Rows from block 3 of the encoder of a small segmentation model, named by matrix and row number. Rows with one number within an expert belong to one neuron, the router's apart. Each number is 500 + 50 x the weight over its row's rms, rounded and kept within 0 to 999. All counts start at 0. Numbers have three digits each.
Before each expert's rows are labels from the 100 images, of 14976, where the router gives the expert most weight on average: "colour at peak" is the nearest of a few named colours to the mean colour under the peak. Only what is clearly more common there than usual is listed. The data: numbers of one to four digits printed on busy colour backdrops.
# router: slot weights (encoder.blocks.3.mlp.router.weight, 8x128, trained with AdamW), inputs 64-127
# up: expert up (encoder.blocks.3.mlp.up, 8x64x128), inputs 64-127
# down: expert down (encoder.blocks.3.mlp.down, 8x128x64, transposed), outputs 64-127

# expert 4
colour at peak: pink
router.4:484547466475518440525511546486530482398448494477454522475553471392398483477526497537628453567494431451539547442500506535484506439527485519510516438473561517544508524528481551519567461553463504
up.0:526549575537428560392479513505539476475525492440495477453438500490580478526477528599487483607487511505578477454573494526529478404561526526516460574472546421489573519468519505442519521484390475
down.0:428519436487562487494511555530537539582486511520480533530430446563521492505522428496534518590525484549499440520455407528478525532556468529416464542448466589529558528529498594508503503530508583
up.1:524452523553493531505476493616512465537520537506474527407492526586554609557483409558512487551472451483604599544549576511410488511492449566455482554502503438476457488519505496512374539576549543
down.1:479434569474455510529541571530508555561472433442479553565518450486461474436518399483523454495518547453415548502512497433562505384552434467523548503528542544534588491559513619437454375577378476
up.2:519501442478488547520514486424470523604583504401548573508434490492512434395536523453490498380485566431449465616527429504476523487541525507493483479487561532456517466462490440494498485537483560
down.2:497476519468492500496573492571476504444489448561525544492539517417564631491424472562421418535433498442518490462430541461509495499537470515480417553498445493486560552442445520433439525394489508
up.3:526457535486425454522484542584522562563529490436498467433492492589508517506543469561475516486415450497551393378568500396457477439536441509515537496526447393440548527503457468415456518509497555
down.3:455548406547529592480583484556424559622490606545596514393498460521493426395487522469488511565522463520525501482513480554530500470582478500465474493514489484512436596569444548496462503507562545

# expert 3
colour at peak: brown
router.3:514481487473498575446475468430471478467516461418508432475520488444518491477600511442404519481576496438577423529452441476578447538564447526504420550473516524500542521476482392482427573499415546
up.7:450428515428502470502476524527534456485470485384494476401540573390532526615518524500610449521537481411539554476583468438505448487493427513574456429483491500543481514511475590522495461548489484
down.7:490516469547469449446517580455596521394420513469526510472501588537507439447583520530531461521434460586476634441467470591511456482455500533585505513489489522489433521499482551482464460567512505
up.8:469512524544425482532451431443612525487486544464526501491485444495589532512547545464450433543531499522571564473503531540470471466532578561501538478522509375574476526546582506484424437497458472
down.8:472512528483626486467540491576440518492533472409444488485543563438489532529419522451480586547362414472538538562526525546612490520480540491478440478506486533486566486476558543498550593499581574
up.9:393506476556478424520459506530468508537503387419505465554460507512470448467515434417421498592574428437486537361481457495466495524521442532465514436444489559549502405396509468533476395459483513
down.9:462489436610456512503526496490496522439507497552527500458566505508493441470504508490572503542492532539501474573459508571405458581530574579340483444550444520390534470501544399471498632536447532
up.10:456567428552460568550492516566638503461521389500506481536524403472443501437547550515581536603560461431478468503464509455538469486461546556505564495450539405448505533539580529481372567551460480
down.10:480546479519493484408502506349421491496456481560460529446501496565540538576570534508420489495504470550512463545452591555503531501510570513472468474481437430502451382492503492531575380410564511

# expert 7
colour at peak: brown
router.7:551490459555457530506481474422489510494546526554507470489490469460504502474607515583381537431621488473536452521514437554557453508489453472502413560495541471451475549487430429485435587505442570
up.7:396453428482467489451554560471479453423538514445414530518417498574510491495565536543516505522475511549555549351502484474464527493563475578473538426539520545572515568521528512516470489567453550
down.7:490476469481530520551504506492542508490571481467471490545496401530592500476553551462466546612493461543513490610455498518511593554472494480579403475595461476541568539481465575598440587559452530
up.8:443423448488520550488407469502493564523449472576508450503477516629513514513532443459431461494504457483539473405495445524458528440490489470473478518490389532531528503507430484523579483409534439
down.8:545546401597494475558537500447601468542615487591516537469444486501513532494553459518470436428434497513500436506555514520524501452493555617516620490495478471470554407502553501471572497477503478
up.9:534489554505524537498444491425498481552522523572466528528417467552479564475559533471499535552470507528569607522508453465423600465443571406469468504428565439419446425595463499448501554487528499
down.9:535517512477644471448478504597528507496581511497474496528501529433503451557459544522528422442554473437502488434414483519442554513494515524528544515516505508425537592495455656558496484498503505
up.10:564464563452522480481558504588412508469517510484554610546527529642504462578556519573510466426476548445446593514540435451500481464488513542485451436577474492552564500448440516556419502465427580
down.10:488528509474607467561470487540545526502457503469535544519544517537500426528504536537678551478442524344389556504440451475440553473540572442596490503425527557493499445487455424493513492465520442

# expert 1
colour at peak: grey
router.1:438597475522451503519466408469442518486362502495507424440485456493463474464436580561469536512447438437553446519493444573532468412554385440516509467463481454557479437553473555570552534441518499
up.7:482449594409578555451516480524610448564497506458552511429579423561587559484407546481455513503508502568651422473526424548533583562465437428498488530499488503550541480479517524479472477485462477
down.7:498519440600439512496556477434503550425602483398453471539511414526570541450539520514475529455532389433434531459485429468486475488509385434605486522593561462552397497557493478492484524478477461
up.8:483547491463545508497570453531480531490473537533415493471544456521542579502559419509510516477510454483485450516429510503434564503539540574575410434466382487480545560508585516559562444538400432
down.8:527553574533587472470481529536558442522541411523482474532549526488499382502463433585500521505509435539516563475465427478541503446500464471483557500479606479454517476452619525460496432485473556
up.9:484470531604415533616400517493491542445528582484501574517488452489484549479491486538566475448521478567604368581489524479453505481519446488544439552489544529503462439456467506534439450583571469
down.9:505514410470459391431640518537510469495443557525477537502471529442498556450537575514477539590519551551537510494508367471529547552509507600454584505569469535564504490492530610593520488426482529
up.10:476541422463515480490493446390487593543522510563495466563532489493578588601532511540565493492541367541546542514489543493479553472512554537498562515588367394434491560517559500556499520475539564
down.10:500563498495508534566447568356442479516571432512562527476551486481473508545533516483507397466529507528625543468531453621475554569587499471566542578505521479512533541471443423493555541527568538